Weights of a small multi-label audio tagger.
Model: arch transformer, layers 10.
Data: trained on strings of digits, spoken by a formant synthesiser in many voices, 39062 training examples, 64.2 epochs.
Rows from block 7 of a small multi-label audio tagger, named by matrix and row number. Rows with one number belong to one neuron. Each number is 500 + 40 x the weight over its row's rms, rounded and kept within 0 to 999. All counts start at 0. Numbers have three digits each.
After each neuron's rows are labels from the 100 clips, of 14976, where the neuron reaches its highest value: "loudest band" is the band of the loudest frequency at the time of the peak. Only what is clearly more common there than usual is listed. The data: strings of digits, spoken by a formant synthesiser in many voices.
# fc1: MLP up (model.blocks.7.mlp.fc1.weight, 1152x192), inputs 0-191
# fc2: MLP down (model.blocks.7.mlp.fc2.weight, 192x1152, transposed), outputs 0-191

fc1.107:538578463500524533433501511519509544466480475527458505447559553498490499436534469555510454442544572472491525508537489523519480525492529528514518419524538494613535561504496437581506464562462497473496535526514533479468541521502581559542555533545498528536456463548553435545527448492454493512485528513501531514519495460490461594497482464468514472572418551482570504500470589458559491570464439465483551511479583517505488495456461497466491484517483584509515470492521515511485429575477499584506445499509452485508533487491550470406529411539520508451481498416543511480480472488501485436
fc2.107:478510408482465471432485461561486478447492572478483470530539565555455499521439485481467472526504496570506510490544490505442539479449579530546513552512452508422539509524499491516498518549505509523456449537472446445485500489439440421537479495595526551499486473500527529434474524515496506470407504478514483502482443587510487521517473483483569517526467545544497488478592518510531498518468443495570561547473498459429492485453468541589498485482510477580445466497483479421441520472522532509543503434490475601461480480556558522470539476517511494496591564493533510513568522504447457575
loudest band: 500 to 1000 Hz

fc1.517:529574497532463486405496470578582430610449534455501456540523464542555505519547527485484484555466475496441499542500548507451471573473464485478508469532556467495570480479477449490536533506460446592460515483477520458534510490525479580505455555469500464493477485535466517495519506420501500540472516502470462456503536439502476455531496483406497475505578468501456488536509516446458503462581530561579515458486444477460511489487523498497459409473506507541485473493505404520534472522517546511505512471506520467520487509461534469485496484422496553498562511545495430467449453487379487409
fc2.517:523493453507477489405467586617463447515510578464423551506483439554527476547516460471457466476479559503548515482431463480507466478438489522486460524427499431440464542461497492495489580482576502525528526470468489562521494525571448495523520465453537549447513452503445495455484486466459534527565502608538483519519468504481539468527429519527512472530515454497532510538492584475560517477471478557538488454523442540494496493490560513482504547479469508553529542444504526480506523477531527559541509560403512563575552568502465470443502507419444538489508506494472541456525482524514512453
loudest band: 1000 to 2000 Hz

fc1.370:502499445496540502532528551475540479523441486428505563510481493519543512491534469503506489520490572502536539587512500526503496526504519453577439537427504481450524437438503486525490441444493485450551478517533470509418536484430527485536463450440433600539484501535517574530481471514494439510554484503546479479527525619502497522571526482482522504474476515496460503516462493447548418598509442506544516592473522398541547445511502538489443531539459484514534444478489513512512459481443538492479440488448539512562504469574521487498508464497558459489549479487528541417490443474571548538
fc2.370:512522387555531521533515477488503479466497501443456535451480538507436454519481457495523552487460466502557489495469548512503515555481560503440490601549478511508488431527499522521527438466516512468477504510484485517514474426560405392478512532490486522522415522501581557521486452465527495522537451521514432473570531522491492499546544517453508456480539527480479476526519447439450484532525466522483601512538485483466484492440553416510449470572489505493532426477496511588557523476455456427431496435491507537528505538565514454459589524402483536473536506494529558530508532501507463502
loudest band: 250 to 500 Hz

fc1.403:433464412554490513536516516537560513496512509537520511438569509538471548472495553461400456550530545458459483488450534554471491454545532561506478546542516506511507507474459414465450536468546518540524581545498520485519469518455487479517537483538508597550435488502566515485531488466408520533427513472517456522453477487461501505487449482475460520472482505492512502516518410545527482516490476508562489442566461490550591459420477531491518543461489478528494527431526549506553498567574559482539529553526515484472523436439553556514557500469487490512449517491413563442550500527436508466
fc2.403:490431503483562464473530495516518460481493441524432470489564499584542429546538511467476459548494518455452532504405502460544509509560496498496600451529487460560469473534504505541395505522436500515522497462459510512529467453431483504516502560526458540411464447581527442543505506467531449519534482540523506453528466513479480482446463555430453463450483425513513506472473502539531476564451519471454509485463487507538466529486540469525539444484473449554528567527505495531505522558486508582506542531506582481521530437474487482493574492459478519519478550533548507475592598528509570549
loudest band: 2000 to 4000 Hz

fc1.611:537474467507548533447514490504478541475554545500469597509507514458480496502511475459476509584464507502497489528528593523475552471539503448589547569472515450573453466486508537552458444482497459485496532400467469472480424500448505530509535539487520511580457555518498480500471483536519550548464523491534487482489570469564565474482469533539508507482521397482558398512499467458538493542500571452567564474545447541461598486501505478486474468496479512542474517497439502489559457494470502513465471479463531503471448511559501482461455504406494570460540469563500468452455513533490427577
fc2.611:463504535480516517477487532522435454437515531491463494505536450541527441501524412516503510501469530543538522509419505578490549479502507477457510510522538435515456554544479541545506541383467527471493492470471537483506447563555540483417510551536568425507478531466491530555523497448432503510528494505540499512506526560508493523504557564500520488511479411493534503514503488534548504487446546490517482514459482522471477439495569470474535587407430594503500487581539606519591537495464487522487499515482503491493475491427468421520461498463468545543526486448491601495421507505462447464
loudest band: 250 to 500 Hz

fc1.698:497505463440484464495476457528526524562438494609503511518519447539503554529529459513568459467493475449476471462477468520474491483463470574565495497602518497515534490472525516516582480513459474543532522441489521475516493519535480511491557542527402478467521485505414447508495414463503551485443545517414594495507542514549474594443500498461546461553561521525580522449569483518527455439513522546421528559525514561522539518555536553496524530469436499457470483491511458445477513538478550484524553480479527437525476519464499525510461515539532528521446518486475558421473497475560423500
fc2.698:448520588517493407474577426528417514469517505460518493494493508549523458539520446526490485481487514525570486439464509487502495476448503485484472528516517482445456505503526582460492564498528421498484484439465447558449490484510534474464489619432455481475509479495516481534479469520471472541547395513560542469501595398564484475535608461507510526554556512522543476464504515479566510521520562543465533480539492502486525541481569474489521499521481534492502528515515586491470468526516400453564503536421506525507538505473550453542509548548539488417508513487465553505463537531478507494
loudest band: 250 to 500 Hz

fc1.689:522516496505511512542428570477508520499415449521503579506547469504513474542446517580425505594506509560533580478519459496542535553469495478445524483497539479502487460459532580510524519483427412510573518550482457478513469470477497506484500508454464585454532492509522506492459440456485497454438453547535511548467536514507479449523466531516465410505481497509488520541478494453448547453464438508468529462481446500480453486508507525503523521359474477519508609406524515481489523546491476484485529500528484523508468502632484507462506526458548532430439479530479499427479485488494575509
fc2.689:503455493507466562456431553510480433520544460455471564542527502572468501514497512533493416494433603544550442466524495442486457522492501516503522521449544504481459469476493510508465498472475533512591510529465461532460588492373464492449557481525466523467552480566450496447428506475490478483498539450498404564533471537416533485492514539496451535437581478508473552486475521464515462489566514461478457481507509530440526483500523471425501457447514490525547503578461512458465508533571519537473506458510531543490524450447516524467465554555518508526497461554546515509444541506512585451
loudest band: 1000 to 2000 Hz

fc1.651:560463483560525509465476512591538477519477564506498457555516523467465486516470417500460483583440509541537462487478476466420469479476567537478541526428463515474493547477489512555569480500542483452513559510532489550531476421474485468484508544563577456557533474520494520484494480458504508475491398501492466490511475448542516421539444463476485459540617511512505541474605502513553470488515506465554445464434463466514480491528453471528465534489547491482514557492533565505506503537505510492528505579589452475479521500505441561458436477416456542543537504446555530490425531528491481547
fc2.651:530497458540576423518454447484400524516486509507502544505554463404483485476487446493489527487524584456523530474485420474501434445474493459527494523563545465497400473432460546412516479536465507520505595521501466428455534474436462525552459522465488494556518487472560463466483467486498525488500515493445465480417512486508515431558522477475467502500507505495481526415568546444549439511465447424506499489526503525602541480531469493523545516551511448525515486449506527463468503486534483427446490578515532516456532503508541451485475505505517491492443509406576524549514515533472448471
loudest band: 2000 to 4000 Hz

fc1.153:543522496495536495476578496525496485496422473534475441555520542452535409494494534541566480524455528468479544411573469471500490450485572485448461488516393496508523523445550603541546540504476470511524463530469515521540491479486496468568501552575515473506485499524544534454473508441527490504570506521478466482448416475535483439541484493490445532440479478522482502456509544530479421508486527552460485497488409480450471467567506500469514544517612457518494503462499562499453428499534452490533462525461551572500542558481575535560578527529530544540505546565477465483494496463498486546
fc2.153:543491463477461499567568523507529456487407454460474565509498498507506536444544464554487514498501521529503497517469538532496534564539441604504533454469451526518477603546511501457534413495435432443498505489515511472474494467460394470515511467468543467527506496539526424523522466437437513443490484570520480511541399492499464548450422500448518523466556468545511492485533514516517491538545453542507538492449501539539461445479472514493482470487533425470568497550502572495465427495470470510478536520464532531550508449490440504523546499551509520512464584553519452417488580469488539450
loudest band: 500 to 1000 Hz

fc1.486:613529479481555466482500474451411557510470499468437451538529553486420508541519489495561526547519455569443455485526502491430512468472500549483483505499479532485483479479522522415480509572466489516541532460511453564515535571488573463461521494529403494456492584454483501478418558491470483461527560498504576476533490503502569453494501508454452491506489452569517411524467509515443595460530528543524504450456459543562481512495480533531480585544452477515463477558502507444576541555457545494479501561563493481565498521502478506542494521524522500524528484460530572470544456501536470521
fc2.486:577516541484527481513457509531501457475521405446475398477481478499523489478517449553505442504547479446429525542487484532515496549536480503428502498504473586534495483518493472456530524591531549527499446542508441516473503498522587409525519557508493396582445466431540471420532521520523494484588497525460536481503476556520416531519519488432533503453451590539492525513454551494479478457487441471508533517554529480507510457539465494531519516522475521560510490499496507525468469527492530527511596497477498512563628531528528534447480545509496482397475548505453476503542507466507502499
loudest band: 500 to 1000 Hz

fc1.681:452532521464533413498490466451512532461542564496597541462570454483527458543542520481480470502556540532509483522496466445564518483524500431493513453483534516492461488494509491503505443531427417475504519482435518523501494441511523518534511519492487523541532504427481542511565498525514500461510504434559450520535508596505534494469519539524525494515528501485509543435470527358534428516468496560511498499514432564560505520467537448541502438539547480458476537425452505568465601530504537479496508570553451517394480530526512472479399554511469446527527483499439493479500478472524544548
fc2.681:560528525520537442525448559507549510484529476415513454464510534465441424465500472573489457532566510538486585474538555450484516559500500589503578540491473458461480447475448524500478417427508522520547496486525465484505564464442380477539546485486465511581525509534496445563544454512460471551457536440499462558494446507480492463430470520539521553506510471521523520515555512451434507549510446496467532485526501539484523487477503514559549528507519456479495489470491560543523573582446501482530450537490504562517460470523517533468395465523478481578473544552464543490493494520455481520
loudest band: 2000 to 4000 Hz

fc1.281:559457537497516431516539532474506565544522488536498487455571549484534472459478519517516532471453429451477523484435457511475487534543546541505502499493440456449484543561559486453537491426465499542483527492508503529463468465517442540499533515519459390535584478527504548549417535430411535428492466517512539513583522518513533535527533517503542485504438521469486528430508546539467463503442544533505484484468508566477473578552538470543437493531484526519522551464509438441513473515544554473468501471565580478455580432455596497539501479488513511545519554437537547438508493502537502520
fc2.281:487457439483463447489521443539527563460478556523476498484512387488530530486463482499604537509455498475549440453499465537439495510498503498443506458514528488434482552537501512508559519535468429525451540487471575525492472551460532504488473507449570509515496568448495474473497534427440453505545513452553528518527500561573522544473496532408523475466430558487490549449426466452587504473485452544417499463424510583457467502520482519525498432509542523493533539506449495562471500478525417459453436502566540495456486514453490559523535495501512462480496480437520526512465503548511526428
loudest band: 250 to 500 Hz

fc1.233:461514469501456484578517457498517553548520540522582402534557523525548529504587502506457424547555536482519486466471475473481571460497526470505470573527436508476502485426569535512547506496535511496404532435498459473458500465575492509431533591482511526513525468521445549483495478491435453499543522525466540539600500493459518473534511464490475540504546498499493413423437470448533471550505482533480492491536539489501437486528496430511416469454449561528482509500588495497464546461482474473486525474475511397504530519486437519434515479501556474499470532515549523447500563543477454480
fc2.233:479487541543530462464533509520549529563490567553498486551511476526493470548514574541501491550465467446506537579518452498479421535533499470546504542439384475468513479512500529526493547503475465485455481470517498494548526413515452532570447501480524504453487535549530552450521480557520534548519455489547512514523470507517538493462622458529519537461466429497494503508440516448470490523551422435506545454528530534573483478509431443462542550447561461483451439515488405517511474554518564513474492508541529492460480567474494463526405502486459565455498543496423514506494470551435520460
loudest band: 2000 to 4000 Hz

fc1.17:517532498514487441497503485482507466491493534511502520495461510543506546467561550574522513391456534472531489546552509518452512504511506471576504537507579450504454503485469510518554448619433490450540449511440498533530450513507490491528431484472449509473577570492414492495450546566473561412507536463459587497515509526518542534476458466533472485559518529513520384518534501453471455527405500539445441532475532509461481498458508508547519496520447489408455501586512475521505486505515512518481547495502517563579531520459482435472535554546492524558486455479568482475496549566529520506
fc2.17:521474501500536458558507513492456466506467507455411516513488447501419607545506468422546465487473534464472532561516482599527554498473506508479478430491511468432410442481522465504553513501504514538532550565489553516533433534465479527501537494531442567452468520537523529512475492522451491501500491539552458470487466569494499531449537463500397475501511490491412527521468537483505436497473542529522525506562502479557513484510422425540533419495485500495442467540483545536489543565481535443576466483460538574552580558526524386534462554476515467518474506496498454487487480524482497541
loudest band: 250 to 500 Hz

fc1.136:519499523561489563469547483498510534424583500420550499537593511493447499523535488564480564493573515524482504527542434534488522491471591491501477521465498519486441470493467465484450498506507540498471504482488494491487407482512500481521504490505451539573407528546497488509462520413593473503476532519474518525526520509456538489495528591483442456471450467478462455521530518506491510486468562448551491475447541471515470504525483474516459489400535508461567442457531490553491514557524517530446513556542482546514479594509519434487447524390533477548511530595473538467503512573468463584
fc2.136:406502493464528544520529449491470480451566572462547524429549474543607477552453525532518550589516488572549426536413474544495549507503510423461497547453485484478438537515518481499479499473522499438468478511503586469500468482470488455501531509423546533501511454507497523503482527528448445522424541539505515496462503463493526516497521513559489510496468433534500495509509514548556569483496485577582507394412483524469496491558573455468522478447508587495469517512512477431470494534525566540461477505519475447489557546518499535530481427434535556487463527471479503510546499532456462524
loudest band: 500 to 1000 Hz

fc1.338:459494533517533447502525476523465489572498554427438572517554521561475455477588507502445546528484486510509531527478493426460463553497453572507434539497467469626529510548472575505489494438484587482458528498547505524485454535495503449454506525476474535499467484521500438544558496471441515518492461504531429541487492489458466462522460548405479534457499523499487535483506415543421488410476504490485458452541533480496510539526476461527477534518547443471500468465502544514462530532445430499485529493497556509525452415476526508517565481482505488480522560471405551474485529529427592548
fc2.338:549510546520450507512511456553508474458471483498509465496487525607518479427540495447443522503515452469428490432493459471458511405509474495468528476543477588507589523519420464513552534484499534506494576518582521424529480464475495488558519579521513520492456487522516460476481491506497428473512604482456510488489516546481451534474422537487528493524584451532445517623501454502553448471530520474604513481510546510488548450478506523477498476554544467557509537526444496497500500489479569518464523502489519518475473389574541478525542548543444448510508497519526464521494534500486576487
loudest band: 500 to 1000 Hz

fc1.148:544514540513555534508555455430521463480487532465458441442497470526527545538521521494516586566475528483536532532434459497446461487514414536496485504448496523588607544477545502497597492473581475442463569531503495585516490509513522520490439545499567424436508531510452504491515462536526549487530497512460469525571513543511482614483534529560466507529510526506539439498498491562521482435476505491530453492468445531535484545466488405536475522507517489504486520533548446471446493515509549485469582499502412490509512456536503468465471600501547519536450515521486471487466556537462483434
fc2.148:550472498503539450511575465550575498605499449510537563461510549563535493557548479493518487418535497510504547490410519498444509493441455512529450443470577442493516486462464499420525480475538495471435481468511482465510462544511515429442524526468511525513458513510469470464522417571425476524466449495431462520561517454540549477498487509478515437565510497499455503517471514415451577479541493520507523475548503470521512542467488544462466491408527470531527520505458519544538511431527543489492536511525528531594543550575519499456523450542477495460490545543599498470533507563502460451
loudest band: 500 to 1000 Hz

fc1.162:520528459527546530572494503567515564531447567571483426518538541540516492505472454445482429503563485514556532497520480534418443465501526507479529472586466542549457477405507526572517542446488486488528544498497546503410475462485478516446503569458525472458461466500501491481479564500380464451509504480500532515541491457488514453573597427503488512458559575478547524437453500486548446476468496492522541511433547490534458524489543483489544516456484502509495490426487562516491524555520436460470475583505494490513543459525474536536445515407501551479480471477551512516541516482495532459
fc2.162:460509467517535464493470471533531570560486521627548451473500487454532451481496531511528480516500556446523568509548466432513485505500476439548474491515511522522493493513475578518480474495437506531520513437578533470508565420501481557509500543444544494529481497569603475530566549531492587541466496481495491486534494468527532548482583475534468550421471550463476446495454556487482409466504456438477561492457534566494527482506502440489480489445509505466497514471461496564540486553474532474450410528514586506474554529485493461494473461453462518472408519521453534472494471536434442476
loudest band: 2000 to 4000 Hz

fc1.124:571505535472532474463432403565556598532481509475431520514499513485475455452498502525503445477607488544516545462541488529442516534539515511480514533463468536451510564569427522473457463491414498484486450470569518523554536439477455576554462519451590477473468486542513498464501519438480569514455493388541520533502486437478429484496451456519463480499469487496489506560472489468505568543494519495485531482537461483548481545537507456440601460531470549525440491532423465483510496546532468531587499521447485493517531457439470498477545492515495487522511496462467476483464562523539491529
fc2.124:545448490503422541456402549541496538497540543559483474479560503443441476463559549502469552440530586571600573518542517472476496553401556503483527502480496508596497516498459543481529499513459537449502511452553573477499551420534519501513511550497514533516533512486492548483525521461562560461452526507499487500503544444564464476505506508423474489544531476519498483503490500474540544524487518448500486497527468406554488522456526474439430480514476504471430468470498469494536547492569483488520521533513471412507462511489549513512531522472571521475439529494551625469503537528470439503
loudest band: 250 to 500 Hz

fc1.477:558514538571516582508534520569494511502510517466504476500452456470472493469534438462502542474555472506437467589464463475492520406556515533455510545598467524536474545400548476541465450486508567467493590567509524514566520507522461538497497503471498457501452530494543429444495499547507531542486532522505512484546456457456584467498505414549546553490515480521479478494489509489492595555511503477535409463527491522492550525470477435548464443535536560512532444499528477527539505527563467484523499547443453480478537499517521505451531395488559491466513507545501526416541441533521480545
fc2.477:550451468557514534514409462530454506582505518532532515496531504473536593416518517569519477503490486553504492506517503482473512451509549467501509496507436528515465484569486500493516494490463517480482542434473499520562573528476497557475448445465513508481474526473473520560582500543502502499488498493504484531508450467511597387452503534500612584474477502429558496470524438538478472457498513507441505481493505468500516488549503513528470534581521542462502497469446532457460543479507479498485445452485541512583479432418508485371527500369460558464515522566544496483515478482497529484
loudest band: 500 to 1000 Hz

fc1.197:530514516508520513536469469475575572493456458440527506454491484541487486509491474448484551482504515547513435521493458455573584527542506590540525513566602551461492513464494525591506433427512517427521538507533469421607534521505519481488477497450501446495517528560402555486413574464498513477462454509458515499470483458515436476464483458473540507512441512453562505489446492541501522535503537490540516541483488546618517544495552434488534457525491510532446473452535502501478509436455520455495474458524523540432538535475462503497466481430456482456531445453512506469436533511537489508
fc2.197:459463488528504503549461546467578506514448428522468415487542474518488442446470509423486556462506530502514541424469538478529557537518515515529561502514586456501508450433519493492512500508475447493502584496517507532490487457479498455463478473487501489537509538473498506460482604514495459502481457519460417482528495406492455504478409494452543445535475522601530548459484519450476513535476461427514507476486496525600518563516485470469529539461466497526474405479445520539504505531457480448536441481467444418568551544490450504508469409461564483545545496468515507604517515526494510490
loudest band: 4000 to 8000 Hz

fc1.40:556466464506502509495446533535447502528505469575581520431530501426440472517559481546534474478473487468525509467574530533546490527506417470387480519477498478503487499482511520518496492524506514542529512445535498522524467510445483534413502489524476552542430433442507521513439502525532559535421490483487492468449463475523466555471477498457490398462509506511531460575485445501481502536462526458546413475534546520513478460489530478528504534526470478459443495483505463459459543451480472488507527496519518625486512575498503544432452477492482426487500525666498509453522476579535513525
fc2.40:557457464400522550506510449526453566554536499543504475563453534527393503479509512452579472481565436468525495470475437512458442467477485429563525519456508452557531513541447562453523506518457485481457454474491476492497456553464577512410498550480516520458464392501475481471566488460578431486492523512496484459455497526523496502531465488546547484501552479504529492560484462534535506548562531484448451521459519529442495537478482519537536533446574495529455521505514441437508511525571513476463487491524535514468539459505496573444536581516475505517449503541547490480507470456538403466
loudest band: 4000 to 8000 Hz; 500 to 1000 Hz

fc1.234:476482447523555623523550446550552525519501488592528493498539488563499509507510503457468472574477510473522444464550518496529472532498546526438521452550496533487491504399479441559520495440516459483527625449515505511409447452509491535460533566481446501513454490477508570453499546571424508485504541534529473461560447462475498451521517383513436481493468530541527472497489510475487477488463526553505552528507535521510472464464511482503443486458448492506497536476472589562500515531505485541506537528438433468511501432520543510513539501485525590491492478445534441522518520456423459533
fc2.234:496436474546544463500450529516492545539494425581492438502545453494486454508539525538501465529476614497464497478497475517503477516525496450543530521441454497518493431483500497521500545456451478509523535465471464432469592405591474511463487489467526515488536558491518578494523525519419485524486556496546488543509473524492531559537537479494478523478470507580505467560509593467482514513496495447473532458547526515498551584515443500524443551451490442482401413496518469534494586564436493495477441499483592454495506501571450461497482488478420540496510518420542492490492516489497436527
loudest band: 2000 to 4000 Hz

fc1.380:529555534361513543470520533477495425476564537534516492504529479443473550489501494481535496549438512545579573535535490463514535543478440510538535480509475526543411464452549500546545520455452517522407500443540462469451431490482478468502486554423465507482579486476509474495461527510395548455482500460470513407520498541495463461484487469552536558525505515541447540469534543424452537524526501478457520484491438491501520468448521484504488516484489454518537500509499467477487517425521527518467536531534432499520545514505472534485498529573554487458512540560518402445553503430582547516
fc2.380:496537421509517497468444558445537475486497441487512462550517529506477510499493512517514494474543570463486540432476502541522500524467568471487536506522508438512504500534507525480482445474515474461453497441546448530481464469572547477498541448463467516495513477487473519520525536486442485488546519475447363537487439506507474443552564560418499475465560445536463506556408584540491449530490553519485478428478488506475508510481491525438437482406534547492543412526496500518506517483462463481433494529560562531561479546438546497456504481521529521493401588555555513530457484465414480492
loudest band: 2000 to 4000 Hz

fc1.360:507484558491463491448493471431510452451533523475521530466431508513471538491548529501494493536548494482478469509508526484524568570449531529587479580527472520531450371487459478494485507455488439484534410501498519509519511555478529487518557496483505473435502506500554386492579491516563546550450517504496564484490510478502563495480483468564449462457441479522423438449505535466521534513499507548504575538477444439535515436508473430550462435480486532462534526536549487480486464497472491482482458432451487552541477501504547532451535497459485522567545508513508540354448538485455517474
fc2.360:501538481463523530516405492501453470444462481456512482437521521514514481480501477479445480529490469477464552490428376538507490427448493507551480499526351504576469578583522498584541394438545515528457466563474475495459525506546476498476522454548496501516530488500540563487525470521513476458550511489577506473507484467443506471520478525523475500571470454505575475508498511492591479529517494528510430500419450500495482544523464503486528533513488568573490512498569455452505516461480555422491485514473467489490485524454490563525471470507524491508473484451558489545522490569587555477
loudest band: 1000 to 2000 Hz

fc1.344:569483430485519472513499588425538449490464539523529544448490479508482510542416415475536465526480412508523462445457490466497526540441514536456544499545479542428509481432532485471569546460499461466426526486496454526500502494502566419434538519516581444518523448504485504513514475502441548483506488470465523481471538485476494429542488526495415563542495504503479512528515517490542536485461518456460392480383518516507571474488416482574485516508559524521484484458466504482466512483444465585506512532524489525518490541584563496501491561477512561540525511540476472443555484572490493517
fc2.344:439550461495562524550491508480489529474493568499559547480493527514490475461545450574534484460530627504486530533475551460496499507422484499537527512509537494478502446486503530419523486586490505523516531493532449435530452539537526458498503565470519466548523471570508477498534513497502488480496482491387443509429495507440514546512530500486496511502536548560447516538530433494528506519482512524465495397557453487494614466466477565499476518457451488539450488462542579553521586448553543500507554481546481500511528476429511504504507453571492539422434550448497578505478451522474465553
loudest band: 500 to 1000 Hz

fc1.276:465532518521515440560502550576538496575439465455529526508513477495519568512455467510539512469487458548516474477547507462463505478535481503520456529508492483403485435471469512533393467441515469512460558494540456486489503464507486480534529575509573516542532480571539510511582418528450525482427551486462508497562535427464431532408482531550526411435463493498473474470485472520506470503537488434498469498505562562495505476436372526480513549562533541468519461552532538453529469483532497528517513471464527570460511467512425531450427553514549505480526524509500542458519512486557493491
fc2.276:530572471481519453538562483485507516509450470465538519545467506511442505514501463567447533524452433502518409520567489521379472536501514450488503547488493411510502450523530515450520492535526506435440451509519504469484490436478538464455512523545484514569467533496585535553453504542544527495473529478508462564619543498496495484448521504489474582404532496462512537526486486476581484555578495426516540471516502578513509501473479510547566513514610534535489496502565497563583516480514462518533528501498482542474507482503500520484526545487576540481442541480515514437448450453511459542
loudest band: 250 to 500 Hz

fc1.68:433499521430517500507531544507452469527577571476508480508512506551542555491499528521486515488501585451454529497520549528466470453509489488471544521488460423547579443456473512498476573443485548493512516493510460535514464484421510545576487465585555480455442462522487452538501473527531456502475606478484546430488571541601486464485495544558482466442405410516449516464550523452532478539460483413451467546535529517482477473515532521511520482416469488510460467515459494503505462561481503458545487543481503528511564474517433512437521496513476612459438508500487484470495512482532496546
fc2.68:480553495458477511470507492490536444541567582477503479427514480523455481460499476539521547545483412489523491528472578512521509436507475523468448474470488463535526536488492457559419422544484537516558500524526485490518444477502491429565501508566493526514521509508563483483505457457512532504529500467516449492488606518556575433467497544465492562419529494561565545421535486441494517464482589497518509580530518555520525526522504500470464570492479487530489488463523413566546469465504485462500474477446428438478569528516526551485487605471535528456527534556530485512441425473541535528
loudest band: 500 to 1000 Hz

fc1.352:500490500469570527460503490540512524523493535511511493506504495458518503470544502564429480503539469514511538477474423570534524476573596496493511497497457495554472472484464437490569579457506520490453522431507546592558502475522482455517518564499473499473429564557525495526460533495524476458591467494428487531464526520427402537546519478484542522595520518554434543443488531554476523525487439516450528509454509472446446532491515506507578502521536517485510505539451419552432548456507534421546533517474539483549490484416531538537460512596524540514547465483548507505497465559545508459
fc2.352:563470496534551524457485482521478496516531548477466515537553501515471502441517518475587479504454481463538495506502530560500526522459528511486462501584443545513426517510538568502591511534491528449533511509453565507427492558457496546525514565504572474493553536501569469524429546485498444537556575528418594467503542532447480534473486543417512484507517582435464481455435549515471484458491477432449541496507519503553469556588500523528485460456499519513467417492560483580528480473458527509464517505509489532568493457421519522488520520487500472482476472557537437467464515484564430449
loudest band: 250 to 500 Hz

fc1.227:452502461433522476514532543516435412588544530533511496556498410483456526488502469464495500511505529516507576519476436506566495557483430513523468509448521599546451546466563557541460488504490501508477424451520553463501491497486531495571496465492481525514538527453551522559513533607408523516613497449527468463529467469478474440452503512481470509539541530482465497481455497493537505519573472526439531499535477528510471449495505543471505472625510457532508552513501542518451468534557484505571478515451528454484543498471513503541579571479508491383492518543507479469484458512494533507
fc2.227:580496521522490508472510487485485450452471440505484443461507526540466479534549562403544520509533494495495560519508483531475541489483508538489546550475454480592433520580439505473535481427444449452486507519501470512511519431491492527463513499527481543474459462538477450483528496425495407511471593533544529540506375504484520466568469484463488480521547466574457499562584559543461521488522530515475559520537559504529490495525454624487547493406559485492511486507455500502555517483489552497519475502527552489477510539507556505463559562511465519535423571449473512537446522484488544494
loudest band: 250 to 500 Hz

fc1.551:506573421511511487522484453544505502459464437438444519553473478529506504573518533468548448445484467515471568482470462528482472529480521511410513540432553557547472477445530540557439576531479510420565482425516546451479530514498515470580514517460494487567508537469548485418549487467499489482574548478540513511535445564504469487570536494521436531462442471533460520481556526382494481496493446481473543480494509501415530508485498516486448517512471494507478486523500470520441462586581520492492466511505526496481538454561527475489564437522471460445554566540493493409533502532506522480
fc2.551:542492544467450528449419485469445488553539540500470491499498454516521517503625487519482534450490450533517553468487501524485525532504457496529534544447503513489453539399531428481499523458487520522507505526444508452458461493530495469476552524576534433476550568427503508440510410474547528487483475496496457536530491543511529529535533520519506474525531520504492443499642416484455456506477551482530496550566522543468479477486417501534542495506423437545560470496507532456555448533513507518488505451450467568500440524521472547596568513507505510468543513559533493502504505527546578425
loudest band: 500 to 1000 Hz